A small image classifier, trained from scratch.
Model: 1.59M parameters, width 160.
Training: muon at rate 0.0016, 19800 steps, batches of 128, held-out accuracy 100%.
Data: trained on gratings and oriented noise at many angles and scales, 197500 training examples, 12.8 epochs.
Rows from block 5 of a small image classifier, named by matrix and row number. Rows with one number belong to one neuron. Each number is 500 + 40 x the weight over its row's rms, rounded and kept within 0 to 999. All counts start at 0. Numbers have three digits each. After the name is the row's rms in percent of the matrix's.
After each neuron's rows are labels from the 100 images, of 14976, where the neuron reaches its largest size: "strongest on" is what is common among them; "colour at peak" is the nearest of a few named colours to the mean colour under the peak. Only what is clearly more common there than usual is listed. The data: gratings and oriented noise at many angles and scales. In brackets: how many of the 100, against the usual share in percent.
# gate: MLP gate (model.blocks.5.mlp.gate.weight, 320x160), inputs 0-159
# fc1: MLP up (model.blocks.5.mlp.fc1.weight, 320x160), inputs 0-159
# fc2: MLP down (model.blocks.5.mlp.fc2.weight, 160x320, transposed), outputs 0-159

gate.119 098:578440512540502477436497545592545425455503509473559463471494520446497497476521404502505488501517488499467503437470481555487470545429488489541501460513494439500528554483486553477469510524517513495517528427595483525567511528477520494517458499539428408456486398549507580508567497510489510486538500504498606447481532507466496564456478454526528459451517499516502554517497508432520510422531531467478466468489576526550516554503544518528520505463482448496534421511552515527430517452507580
fc1.119 098:473548484444460554525474482421517555561427506454527492518450483556444550428437462477471495535493430479550466475468441470450515508547473473480463524507511562556552516484566415557558506530459523540488508547537543469518485425539542491490528456462486442553463462454514425444478481494597523486498548489573454457494507530500521493539429514527519573425493496563567538518535470541493451519533469536490479497549463470470510584445396473534474523528499493493490501512485488520494496461459522
fc2.119 099:494572508489487486558493483521533520574509457458450493528425534472473516539513519474513522563553491527471546510515464483540526468513530534546536522488427507404556531431512474427503485496557410509503449515470453501412537471557485513457504515541468500536542487462456539503496432582504463495486460496496467472500506523470428470517458508479479480444519550461467507464495472526456505455479550500528415413527466460487539537466451560371508417479529439522569481484523443561528515488455567
strongest on: stripes at 0 degrees (93 vs 8.5); very fine (48 vs 19.7); sawtooth grating (41 vs 16.5)
colour at peak: brown (37 vs 10.2)

gate.253 104:486504516463473581461475559478461473498519510443446466493508481512534471518481574572486514537526440512473437476467496501523538477541529530527481456478611533517463517456495488489417439513475473487458494471549469536560580455537557489555461525486526444524534480600449565501537440491492539489503523447538489470488588586364488461494456494471483555502524574519420499478511468541498465483545564487493511522512472546526509439509475503521534494556481406578480476511479497508502476477514450
fc1.253 112:436540483522449539501544540503478474428561498435559465522479479570538529464531448466529458483493532500472498547539490446514541506494469557551554513524453548489476493454535543492485481488420518521565466496568522474493527509508507468456479469549456509534532484503491498597501450480529484513527577432589485484474624540629561440486454452586441463475481477501506512535485504511466516450478529455498509564449560482537496489470550454463456521524461441514528482517508517496469534522456580
fc2.253 108:543570511559472462503449538505499448545489603479499513511531495482534573489466446486592494498446489510463489450496479524605533520493477513497473517468484504488516514434475466505492478480461480411510567573557471482488485505419464430462525499459585441444498561495547529543469449462455540506547518540508422543414479447496507547523454525492512465533483555537553500498442454538557549552463438482547484516472462535477493517493505503545501495538568522505421464492477539527441507502600511
strongest on: stripes at 150 degrees (100 vs 8.4); sawtooth grating (73 vs 16.5)
colour at peak: brown (45 vs 10.2)

gate.41 094:530466531454528557559430516431519516477529584513538530468470512471468476540521477528498528413521498543532447365478474502493541494564564558522474467496498490540433501497420539458478529516516550435463494442462454530470515482499440458551494560532514508518547505494537488502522448508472449501436535487494608545516476500485507448534565533484496483450501332492484530494488465535523490481536480482488516502420505493495459490504511502472597480474505497486482502535455421533423526485502509
fc1.41 090:539512535551496459547525493498492537569488414577574435463507560547515559491467514488474517563495531557462544546487534485475559531401560497504486501514459466584523436539529466469560440468560444494531470399558446467488509524448539445467514503454527529534463542513471467506436512510480452477513491527391483553555499499535514533500454518450491479523489475476487487526542550579509555548475522481538474492495565441544502536561541544496541509500484481512500515505481453593502500476443441
fc2.41 093:519468513492489499484485516453508490548477489532534553416488444470510461498520521506471516526491428516523499469505483506540508560485528496585526534562462467427475540471559511421459410508432544478478492476466414467500469531564499550557489460526505446529521430470514496512574465482494434479540467486481442521456454487487417500505475423502438503432518458566510483476495543427548523563537455468436517508499499488490491575517467416451537614474526454481468508551542461452535496440554488
strongest on: fine (77 vs 20.1); stripes at 90 degrees (44 vs 8.4); stripes at 75 degrees (44 vs 8.4)
colour at peak: white (29 vs 3.1)

gate.307 109:509509568506530486500482507495490444547560539503437527487554448429496430542457502490492486511526533505463478478411490511533439479426516542540477482530506481553507536450499527479422535473539583471556528461567497515513582518532464533410449584425525579478504522484451480535469453426534470417517502498510536486501540500516474485521472538490495543547552459466610478499526515502518498530498480566515573476555545480452474421453528555526564468494496546517438476453560460480504490503543471
fc1.307 106:417485523487521507498516525503538505440472495498475522534414499440464567476484608456513537491485504538505477505533514540547481538547571549580523554454527568526463456510529417547535461447500519495539429518509459564463450471527491512532534442439513537506538501474420474481542529541471503525488460465485491530533544524450445472500461445532503529479497526536641526547507510508516497462446428500553478531399548451518498422520512451486500473531452490553455462482461509508476475527531425
fc2.307 100:496550528466473498488507429478478531517465458466447493500493509523566485478489433463511541527536471525398567521556502464463476509550561490529521522549446500437499461512475500530470529459520418502449509392471430421377524460507516488515496454514552474479527564496540559532454518513486542540494469553409528477486431446510507526488479534547463469450481474517506469461596533514512523546445522560490444513462497490537504526563492485430496534485536531543551547540507480473560473459436567
strongest on: stripes at 165 degrees (90 vs 8.3); very coarse (56 vs 20.4)
colour at peak: brown (26 vs 10.2)

gate.68 095:580487580526457471449460490490490494536436533470487500397484520573497536482463513557522524485456533479484583432457423582488452471496442547476492550471612402484470446516450553513529538528490487441493509480537506572525535487507533470536492568493535481449483465467499438465493503493469525515552517512521537522424457481533442545464525520485517483495508477428479432487474536516466476489460476506437508432537474567405518503511486508509560481511489599501437522450524496470514519501521457
fc1.68 096:563514554533514480483489471505457515497516515393479537417552562533468527481563511486516485475445504536516419519467484595568480459502538521462511487527557468491482465495493550569527518501552479527499473481451514500489502617558559556436520504478544507417455565465492487427526486457455618487557500523517521506472543496554522538499426517506485475504489483560518455492513553521485490433463504487472550486475495526486505518519539455457481436489457575443566514392528499551518459504520495
fc2.68 100:517429476499515542453513451532477522443430510494454469465513494475501467379460514553555532483444432517486485467448510481553501525512535593451506508449477481526490449458473481472438493507481526499499511487519551534538467557491471475515503506412546506535519446518518535458526500504540535517478548582519485515508505472540562554497572591461502489441521494509473583505474559534463497497485450501490562495577517545508510541460528566594423442517496490460484477541532524488431495460428387
strongest on: stripes at 0 degrees (71 vs 8.5); very fine (59 vs 19.7); stripes at 135 degrees (29 vs 8.6)
colour at peak: brown (28 vs 10.2)

gate.5 091:476468488483484589509494529499518504506492464486473511513561480525510510469480563545527548532502546565566518547424472442502530461471527590468474445473522510581506529539534479524551522477478505526553530531456484527489513529529498479505490578448513479554451433520480504372496490401490562464475524522487498448447447495436525498553483545563514474491496455463482489496493481496555428478450546463463546489497436457529509451400584486409492492522482526513471512445554478528550474579439534
fc1.5 089:512471513495525557478428506443538558526515516529562506486566491553507493524502499521506527551437421492512488531456487513488509551462471497590482490497540457522482507536582452545483543422472482419460496563471457463495516518491483529548503492507513497413495421463494513597548495478500513662475519477497504449565452521473539521525539476494487508512538476464485522529563476496490531460576478491484479544570492488482466447541626465582470444448513532509506445484512531483464458460465501
fc2.5 089:479475510521500476540484471453489450448458495478567421500479479464482507536485523517485501550453401491519444568458436525466508469504461549400474530510487505478470545594556510577470464514533537554493497431501529523496495457461561502530528503479433481543535472439510538445560529537580517521478576556471468533442473508424560516491505539467475554493482509537444485508525508486551593513531478487577513548543546473432495560548426523510467537483526564510486572532531504444475499492461460
strongest on: fine (54 vs 20.1); square grating (40 vs 16.6); stripes at 30 degrees (32 vs 8.1)
colour at peak: white (25 vs 3.1)

gate.313 112:551489525526492448444523505532509517501461508450507583498395514590552485561490434581498452568493479509457533507472420581520442461502498533565475493444474435489488516498523492565502416534454484495464481463404466460580482586461483497469541418536440467471473469486527530486528493540508495442505505489571510508516540466446373495458485525462549499497547489487501528489490468536550453448502456461490485519490503522504435512527537436533456483521502510500520521525452459471461484440469528
fc1.313 110:442491515492508519572512405500549503480467521511508507539482526488469452536506407653442551464494544487519429481572552461532524521543549420510478451478524533470520479536532483506534503535533490546517494520423473553417548460545505522504456515527504490528486426487481514533505459497506504503494517530526518442537539495422524491536561503508511500511473504539447436520472506452438531555491531571516491482452470462498429499511550554513495631509501495441489455464483522537563489450417538
fc2.313 113:508479445565572486496495497510508519515526444447494417533509502525524494477514492488556540491509498473465509496536508511513544450499442439523577430478446466469512486507513470488502430490512338499540447502445514509508473442501494592472530531473514512512478606498473567520491474569523449467515506481564452498466541570522518434505492503508461431505496496476531517554513527492518507404530450436476458461538413501468554527550449489436479472568462452505479491487548441528546474481521585
strongest on: stripes at 75 degrees (89 vs 8.4); medium (44 vs 20)
colour at peak: pink (25 vs 6.5)

gate.83 085:491487458555401448510526514530413438524423498443477500507476485446447587489484477572501517437473452487464537581501499497557520470440510537506478513486455494423507485491503464543520538450535501556520536515500479466522453483569490446516466398436489447525513491512510488501532485575592455458452477560422429442537550498530505546525451453473477490456499522404452464488490556440555537483486519478493505503520493532514472524527481531468478509527532513459486499588452506502525586527544500
fc1.83 081:458477482478464527468516572461533473527438487486489451543486464521489517509493484515490542519512490416547438526477512451500464467443460557487493463562523497511537515471508494479466488479482439495470534514476476456526555534448571497425509535563530454537496518498576487550480436442523520515584457472570512430434461547490565487523478451551517550532442546428527531521532486430538465524534494503473439513482518460501579506574551475523453540534502480494559506530550493423484466370576448
fc2.83 082:581488521469480485488425443566565471550505490462562446535471475496450510491496567512536455486531493470460501514527463486489498436551481584535607508472475471459551547458462581502435547474516529446499531430503463512471553465488519435468470510457482575482514516479511466494487447554581542424485471507498443515500524455547520524445443453516486474493463526559559436531467460495468494442516505462529390564523452483507501518534451493409473560455482498555475502470507532521471464515544510
strongest on: coarse (89 vs 19.8); stripes at 60 degrees (73 vs 8.3); sine grating (41 vs 16.6)
colour at peak: white (31 vs 3.1)

gate.222 093:531432509454469461520504530439527526503536578596506518456449529511532564555479496516482473556560537508376553542569548516490467407544513471539553514538476517474537557461486528546522538535525454468538501591520409531488463536508468504526536508495612528516573529493513533465488494509485593487547527478508538493514544488506545446546580507489477473560534428482486481497476516471453472489536529521489501508465548573544521476478479500508464478534528602501500423480496488458516507497540503
fc1.222 097:436446484460504490508513481560534558557565526531514462458562434457516470603482539525487521477435543491496490503476514528568529525443558493533496466476600502534474513500550461468606471500514528502466456508495482506432484492474486519484515556522509557472549412454532464504466575515479604531496479512451556487452522565546527517541464561588539530551548439502526497540545444453515534508518462441508497487498482551544466444496497562526525484518429451467565500530473510524490505574493540
fc2.222 101:486441537521524534475554533485464481503527548457471538480478491566475548480540553521435434449558437479494479497522520491509483502542458527533456510537514449536564461472477547548488416415544444572520467602522526473517521495514445488519568523520473475546472544529523464472555469525572526459541524505500514470583522503484517544523485558548513489546436460519458487533509446491562452577492541443548531410501515507467564521536495486532505558538507491490596477512542446421564560537515483
strongest on: stripes at 165 degrees (90 vs 8.3); sawtooth grating (51 vs 16.5); coarse (41 vs 19.8)
colour at peak: pink (30 vs 6.5)

gate.3 100:505556472481614447460500447527469492545420504543478571440522564555453548486450514455464523408519469495443435538488494546493564523506557432494481522555536538445475511557497529437495531449575519544446474462543489464483490510549469519504446488495453501482492481527513468429534575482476453468512484460474454465486455508529510412471513507477543477556531483485574473452456477463545501482540526497493518404517519553529527515428564454479482508496518508460494538435416478483505428521522501
fc1.3 100:495446529521548462519501432509554501522508561436547503548535434558469541494543489499549428529508443478488469510403517482461570515442541404477497528569465526548536458493478575529443531514552471475466469565519480467551489541551542564469502531456538488470489554436509521507484532415528586444519516434492518518475471513470505496448502529511528551552619561466481469429584523500470535456531521518516490480456461492515522499474443470501498531506500534504559485451529453497499484562519556
fc2.3 099:471480500546457532508484505511503477498503504417516526459518517430532508507477533554529473532499462523540504565452482484463511520531550490502511593496526488526484389500496521518489427478473561518496530561523459499477509509469472400424571478463587537522520502500461476490533551468526424476463463501570484488490550487493534397565496495478571497527565517570516546547481540441442490468483503436505510422506511458558513497435593517459501540515536568488552542558524597492513548492553511
strongest on: stripes at 135 degrees (88 vs 8.6)
colour at peak: brown (29 vs 10.2)

gate.140 093:524502458520442483448523471585551412550588586450474516448475491544427510458545498458523466552533497453487470539511481562502509501540491589503526512578495505453447484461547507454570457538457482577491476472460503483510548486489534467516478528584479498437497502512474449524535461521431563479524544505455497510522530495447482507470572519505434510485524490458474512470514495444511450545491526535568478586541491530530481549499472499587511581493503559449540449478504460535550533540420477
fc1.140 093:519492487457484477532517530433539501483469516534467466564459481457496505533555537550506561503512432476482537434464490447518541453541575559488496538485503499575511469556587540445513527497511537500497491488522459488493572538500468434457492487429522522449543470532541502531422459435475486471544504553523543527501454524466482535523518388509534481455493499529422440486612427516498531482473451481491525490458517546454555504497508406474524497500556508536456507432508452434493547514557401
fc2.140 098:501449514531469478550530536534529433535482422538526480535570438450509502497559491516563509518533446503512449448507474458499490481478488462554455524564468513512340477513470532477469465514514448477478478440517504493560517492443471531556489463523513486488505502520452563531441502464555500444501431558542523546451508534524568489485472488585490450538449549484473528528459575514432464453547492509480472481450524541538528414511544525543536495535575553476517521411509505458434486517519561
strongest on: stripes at 135 degrees (66 vs 8.6); dashes (48 vs 16.9); coarse (46 vs 19.8)
colour at peak: black (28 vs 5.9)

gate.196 093:501491532558594481491542522459534528479491481469511470486507517451497451437505467485453497448491502561535505507579535536459493555517536537535444462458554466552500538521492476478424517492514471576473508506544480479566456471525548561525508532533460481514547539494491527508485559520434485495520491591495456585476442497502494488473514398494407524567544436463442485501491539470480534468475521458450497491497442538493542570516464397497560500532464495464505501466497521478372496492596449
fc1.196 094:526511624543479451490519455452505530560549440514445488454428483515510552475553558517442479502498497530519493486502494466457501533489544566485543504541473512460480555491458497482500527538536458509510507576517538457493523464458503470475483404432409443530482429454503559518481485489596580519468475496486521463456464464529541481457478488499475516430499460481378483469524499483505523445525526442524489474472501500476484550569500485476420499422576580557492488492437508562497475482467466
fc2.196 088:497546542435556566508482397484457526451442495530447532519471527563532508482542537527494498533505532526520507514542535547500531520547544446518439437462486527473514569590473550506506562521497513507580565561556520477440515445559519417485514520497592493488479493453491526499530475479524542542495477566447546511523489599543452529511502498507413505462524485503551531473506473531495457532464546505529422508433496535466549481466558473457533489501455424486488562518507444443449559545531475
strongest on: stripes at 165 degrees (100 vs 8.3); sawtooth grating (60 vs 16.5)
colour at peak: brown (28 vs 10.2)

gate.304 102:501557577464502486515469510533502535486466529485495506545426511535497455433587484468539541542571437513463515478468539513484523475528411509496533477522462505561502528466474541560532454538590523467566508442503431476536462578525520497446499505517536450444482475562488548489506500498546521462485525510425521503484501476589450516513477557509483448422511495455546547472480534508510510474543480430622531482554558468552536550497527492539534506553539456501542552452495538524511435405485532
fc1.304 098:461551500470574442536461541482492459473460497515455501459433488539460441478491591450507504521478415585517533472503521516516476528521452507545507490494523492439423547538451533471500491470509522518498554532466437526489504433526490526490545557478484468512471475500543527480470473493566442543487535497535468494511533549424577544512410407535485547536472511553466518478471546431539505526557480505583489508492493417520509461494466603499537462402530518476517509490517504597489528487472582
fc2.304 103:454497475492466523448542558508533457438523547503496526508463465519512516453524527493527525571504510549476481526554472477547482497579478492511559433538456475552507506534449489446394466480522497480487435485505557409486501477467504509540493458497495464419542511472489466438532545492502406432494516477496520510478495480416537413523446477581538534464450622485520449457519461511501426479486503586456521469550548456492531393473467495517524497545471464467530504430475539474510474521544475
strongest on: stripes at 75 degrees (76 vs 8.4)
colour at peak: brown (27 vs 10.2)

gate.144 104:504486564495477530402522449416442509502519523527473526445446491493570500491555490443539512506398542462512508487482544507423459495524513483505494496466580462467571415493450534539482473547501481448521541418549504477534441465485503512496524480412508485451539451473514488446558542495509485464500463545574539522460505470467533493520525483484557521418509469496499438508529513492485519477463548506559439463486481379509504486514499477519507505487549481515483486398509394516508410537551494
fc1.144 099:550461517467532487530537439556512516464522496506573515535444506478464473495518407444480475501564496445500527507486554484529446592492549543493523572491458563482520496499523534435513528494504519487517532500546506490488583493527460468489509470560477481513464468439503511589455538460512505466456568516501521495538509448583599501453484558456519474548503455511436566508485453514490525485520480479486531539501458575441466556432485540524528421521451484497522517584445555482528633522520471
fc2.144 099:460513436499433474536524512503363520538521515540452502494523469429515529595489486511535540451498474493518516528532497620455540529522462498487526545507534488511502456529513490496519502531502455578496525547564441508509512534549465383408516491471580572476455475618477553495532516474522456441547518583525478484499509570509501480540479501464495500504472460429438524503457482528516521487522537559530467513456425465467533471463473579502458477488476433499493481487546534504488542512514499
strongest on: stripes at 150 degrees (92 vs 8.4); very fine (42 vs 19.7)
colour at peak: brown (33 vs 10.2)

gate.134 099:473548455520482535547463476534468465473476505495477436519568521420559510494444503471502550519471471451457446457602440485535520443478460509479591538495526466555458525573511501453524484494491538489494533543485470569482506524543566482443488488448470486479492485481511464528510507542511508472485490441564504531460486484587429585505547477572504508491539497540484543547481481440375582506487505522426488480478485476461553519501543458475500481470516550513562545460476462604492577507521450
fc1.134 095:549490479463553466515469494503523503509495454475503492415515513499534502505562456506440507530503514540443437516437468461454431543533516478503475575527496446516523423488489456549492426525523495530485543542498547552526510471459543496483525535459518528468504593484361505545511479495529510538521433470490470453444486516383465571480482511431529432459465539492461496540556459457483517519526503512487444480412529485482506437529541528581498488516623514511407501516459498479531475481513492
fc2.134 099:521415515468433498504508504538507526496464479461512596475481546493419459528495449500481514475432469501389397491511529500495527448462483524507522471449571513520484487501461507447526517481431457495489596437567486543514554539514448477510504462533466538463489510458524541457425502485501486502496543469559518532553491434560487573482517513510550425572523425527461567449482508538528476476500421520498474520496489474447553549514523492499470575549527497546479449561515457478455548532427476
strongest on: stripes at 150 degrees (94 vs 8.4); coarse (79 vs 19.8)
colour at peak: black (31 vs 5.9)

gate.92 112:472573508500538514557465549476476491510476482493565509534466483518568598538514471507463507466554566529514550496531478523581493513517487464508488484470468543489409495485451485486486483469568594409448516504504527514581472509593561517463568513502440571534562470523536485462443509447461506505526522497488567457561509557465424473521491478531456437482491548516509512465527479470444515473532473475568529472502496462529550507438435503470475451549472501607442533490488485497483473542568551
fc1.92 113:567528548503528520457554534539511512474589501476577518430507519538463416560455478489512564474423431552465527496460460486505537501492526527476478546514499546450498570484521484443501493459477533497498511468502512468541550490462612468565493458444466485535566484518491490495496496456529451558501520436440495468539388526555455495559561528511520535528545580547489463497496542546479497505523461508489448532550507542533502525591507503520517613469454482543539454524513498519537526501582518
fc2.92 109:468406565474503500560486555483516558525466436458513451497537460493530397511499559488461511501510477532530523517571504538551427474522498481492486575522455520540524562506555545472490430496542445508510540566446552512483519470447492541505462475441475451520469478595479539524521521441504495498394526531500489519534503588517461526520486520492507517544516507495470416450510506431446585508463487465446500502522491571469480499543404483433471543490486422461492510509573531490572504488477477
strongest on: fine (58 vs 20.1); stripes at 135 degrees (44 vs 8.6); stripes at 105 degrees (36 vs 8.1)
colour at peak: brown (29 vs 10.2)

gate.248 105:530453455507529414491470498483476455489555511487486536516579500464514548486502498440526465499507553566481466523531486461483461439464506521524493494462509520522539476465527522473524585481433486528479475503539489522594533474530449545482459533360505527425494532583471440456528546518533522489544412504501486564548477459541539541546483449491563547449488530419465458511535473494540530402536582531521506469457509475490525483476514567529430520444495519444503541471561470501528471486469434
fc1.248 103:580506504542503534444516560483561427486404473487479474457536452470523494508499481412460446485471534585526509534514505515540575456434520474517531448627473528550527466540522573561429455535507582457583461496479424471495531565540443500485473440568450550527541521464506499502474498472476457550505521535551475482481487530475477504490537495485526414432535493549486441509459578507512465485503506477459512489505498474465457525527532497462514479508497523515493477495492485562397495509474459
fc2.248 109:460530545458540503431481465458529507369517583496467538487516446447536587534482450496547551526481441480464457499506511514495539498524521479498483501526467475418435501555478517447536500542511547436549460477428518505458517449519508571512501470562491443504503507477565480496530509428507457507502530487534487563509539521495502470506564497559550462486435449556555520412461524490410442474467528514487461522520514444500436491541470529441581529510549469444494527440515493428515547540540499
strongest on: stripes at 120 degrees (100 vs 8); sawtooth grating (64 vs 16.5)
colour at peak: pink (30 vs 6.5)

gate.130 096:479483533464516534485516438521459484471460536514455470499466501510493422578443596580513510549468435485533568468432470568537485525506548524519512460467457439472504542444427413463477523563542433468438508516502488458552475554510539493514506518547549482424472493599540490486577503494507503470509520457459464489450494513590443517542494503420451473513479456497478486535486547522508478438480469523559542472491529451503543522551489466552539493487546486479474496497495588474495461419542442
fc1.130 099:557507550507557485472450455502526481507417499487517519462473535492452495417563407468486543587479502473510471548523484483480451461524508494505445573471528536483458466551515424466432581505530510467554515514572569586526438564467562565491473542480552512474501412486473509543536548500492482518543484554485499572470527424553477532537548544504509517515507516483457515470552503455543518500438567548506448457481544509520520509441561478498451558526520494432521515534460521521503514586524501
fc2.130 095:512454554501518478541526508507473487582473579519556458460515484421439452512491527549506448442570499527479499413423491502590492577520449541524482518494489514505488537512515470530454532520520520423411514517587571478548510536552469532471483514480486511454480562497541433494475446517495565492502520531482504488495480457510519612616448460475502532544570485501434517491583503540439495455454481465489480565471541437507493485510566540560505483523491541481532465468512530495493516537529485
strongest on: stripes at 90 degrees (73 vs 8.4); fine (56 vs 20.1)
colour at peak: brown (30 vs 10.2)

gate.13 120:520528541453479520529482511450482486479464531491507483511499475490504516537547510515506461567477459491582511442607576551465550457481494481527481493544492486496511468467524547440486483509511494462545497391369445428472450565550458498511537539477523455581532456497458470501533592494530485536548489465515594474501513585479522531531526514496509476490495538465373453451492496454525532508537512545525512457511474552509549588508465474474511496524524492548526423455486441568485487496475473
fc1.13 118:475484489529544485422509485568463459529521462475479442473526497550458535523514506439434539513380500446532509482521505538517529500456491419494506483555485414495518496537503564489489516499425544534497476401520442614562510505469409541526438508535501536523495514523527511534494498508548513550489484525518525533479439484490535449488508523441505557512485474481595518508492528481486510507484446423501482508589488459496485384470511494526525479460449551558494458453509423556540506481511584
fc2.13 112:510487426532533481491508431470502480533424533474534491421448483487534454521511529496511494514499539546513505490503520530471502461521425583588457532458537478552503553495539406491539512506490555446496463473483487467483554466444535546487517452498425580505612448434505471504460490497506445448464492447524515533559493437497556518424477573546551491531481543536486531496453492458442461388550444453466534530510521552536507532471491552545496509509480535521472540500494453567447483536522451
strongest on: stripes at 165 degrees (100 vs 8.3); sawtooth grating (65 vs 16.5); coarse (47 vs 19.8)
colour at peak: pink (32 vs 6.5)

gate.176 095:470546452458465496514521523469472511547496466548428588509433515520484459523483550553443557457517469464477483569483465498476481475529533506555519443532528561482561530592456570503498562586464545480510530519512501514449446467472497425469503559492505537507479504491506499494472484498549465463514451405549482492521445598557530518543553523447440464562450474559472505480489485521453498455508438477520518510488487502492520477396530444542576487538571524454482503477489443468532594497463503
fc1.176 094:550448485421473474430485518458531534472599501556490483477507500473534541525544487466525411532523539496449483491503518480576467501566544499475433540490519524472455569501545480455463400538484466489488441489507554486549509479530501519502516510486486505520449488545490487537555457535506550474436486533511563532471516498486444498436455443503556480538453595540484495471567504502518443545473456538521439489436507488453415474583461470507423461492558564471468543395462492503526478550526510
fc2.176 100:554533511503418482474546479546559441439464457471511430532486502462497532591475474460524518459436585482538472514514498487462458501472569543478551526442596545510473498475484484493500486510506496479485455478496510511553559527456456533425557487529456550502505591488522564472498505536540499419405490515467547573480567465521526534496515455504568495584537491544519461507534536417446466498485524447523474516542521453531485541506491426466474510534492452514518495528523501396518517507514415
strongest on: stripes at 0 degrees (75 vs 8.5); sawtooth grating (51 vs 16.5)
colour at peak: pink (29 vs 6.5)

gate.258 123:497524582526489519526483492546533515514448541553428504419529578509508481449527497486498493514528507525514550518479498516494520469437532498482499478491573453528542478443448485497436480482454524473489464490489557455481528473606523523433470460505507527452504566536543467496548457512486549479581522462518536499487567565492553448550517467527494460518562553499488503482483473548444540399504434527498443498444441482478563579454546499533494527497482497527495518540479454608474409387520515
fc1.258 123:498498517514549501518498507478550546483514494515465564538458467527493474500488405510469497471536542544454477490501481449512518530485609491503455523502510537547459566494511513462467534437563485486549483423474498500566515441505538512554538471459450530496468570514500529523506501476541476485487465479530526498557484480499485504467443458385566488556406487524523472541479467506514513528488514519493492599478513508517472576526526496591465521438480483495597523400435463561539480440541375
fc2.258 120:438480476532565541520489401435462510527459537582506480512508499478587442463473540497490564494548497524501496539469546507408455481527534490499535487533518499568452574583589547446522557461496480519480523577454518497461466464471493471505442590499484464489542481551483462557463545481506497460439519489503494455569513516497493497569533473466516478527510509499510497472468513491547410507469471444501579459471569528594544499478478458453481512486456489486478486568592522450517477491531559
strongest on: coarse (80 vs 19.8); stripes at 105 degrees (52 vs 8.1); sine grating (44 vs 16.6)
colour at peak: brown (28 vs 10.2)

gate.174 096:453468434507547565518458476517472544538514496565458447521541490452559537532494491449527494467545477530578540525584450459535436405425489494464511414427468578584545527507482450494513533585505500505489484555495447539468433460550422477493424500501574508545525523509486513521488501520532526505450451530469511468585545488531461530537471481492482547497482489505537523506533455464512493443496548484506513525504605517523539492527559451496538507498460503492509449538445572480513532434519540
fc1.174 096:533476491486524550533494475490543452459570440523579508505548433488543519486490481484534496513466420496547552460470541395492538532492457534521486493408528491466484503514545432497493497455509544502528453547523495426475513506555527458533495473478507459419525440517531530552459465430572507423526508501489484460582479437500511471593590488500512524501542567567497524468550487508529529520476549475522547562507519540546473550453441622539481544472511440515503496529509514545483507524552461
fc2.174 092:443519512548552498504522453502527563525521569497561493451428470450478472435481477493451560490526499517514538567466405468441485486457516524544447547428597496497500522498568418529460419515472495568500447440508549472493574510483490510552526506480573470554559505592473457472520525538520468494476495500510490518464562500469529564449538506478558448509477499481453463516520480509484434432475443489568521480574440562463516495465450517560536462449465563494498536536487494512459477469499498
strongest on: stripes at 0 degrees (53 vs 8.5)
colour at peak: pink (26 vs 6.5)

gate.73 106:505506497569454449504424482469514404521505455496497466515586483521435492506480476514522519442531477536499453482521589605527493476478464471572462531514464459500460554490544494453437579564475474505568436470574464526477482543490496533466557555533439473550488526479485494388517435530519458505495433468561453518540484528439505422509531518536487496470498474524537469518446479464475489498438499513483532488528514471478491472475491481433495446444480543531541451507545447507591523459527569
fc1.73 103:458531551506496477453554499500487524477420570573536527414438561534563533455490446519495524456515419591492555502545471451494569512449474551455486528487404531471544487531481496535510495509498469501542553458550504479458467487548455516461484442446536479494479452491536481432521553538522471503462511532503552502450516465384526567503470503517485434565476485565479476473523492513480530472480479538441464459475531497459462479503502473529544597442483453565482534539463493554472508446459554
fc2.73 113:574518510462506584529528450555526438565458414555443510505436502540519441550579499549442512490498538530519521569441512538502546499454539520501493507526579492404586534491487469536461493486468484490513486448503422562450475503507493498479499533566502453507460553471504536484487460472420517498514520502545489488493511430441561502471494495476503481511468503471532482523551545505586530505478408491492443509480528497521478474556515603561537466555502476516464573490414463455469489478454535
strongest on: stripes at 120 degrees (100 vs 8); sawtooth grating (53 vs 16.5)
colour at peak: brown (29 vs 10.2)

gate.146 097:530467492467530516480503502455506597444524513562488483509481479567517567536512493496445484535489571408458544493504473503467503475492476525428489482552448540479442427501463439489546474562552505535504476454485496494495530529487433499554441498515524587497602455547456497637498498486493486499482445490501477563519524503516503479590502476517446501531459512549523545499472464562440558511517524540457490519489521489557387506481518573499480534578537516527474536491489562498487587471539463
fc1.146 097:446589408468530519585460603508478508517513447554537410503538462507508499546486493457463492573439460522435472530467563529553522505509524484542460508485532546468556503484460432409510449485530499505495490459493442427488463494493497482529506497552548441499511452555525549596557512450471464472528499535496531488492468499500523538552478504468471520470560511486496561480546532529455533517523531467529412541483579530525520471496433521502549555465528509449487498497487468512492443580586523
fc2.146 097:519456489482506519496523530535445507484511562526487478405476496471523486514520493555447510484540537539415500533438555534489442512497496510432551426532485420570433522454509494499475460516499510463530464538513464400477509474443527516497485527470520567459416456589477470516533391500487540500456574486491464483487501503430501544480592472463499420555455540496467460478437409536494491526499456485470514506538521455510447487503495406464523454481528500534443536488517441445441498472502471
strongest on: stripes at 0 degrees (98 vs 8.5); sawtooth grating (39 vs 16.5)
colour at peak: brown (36 vs 10.2)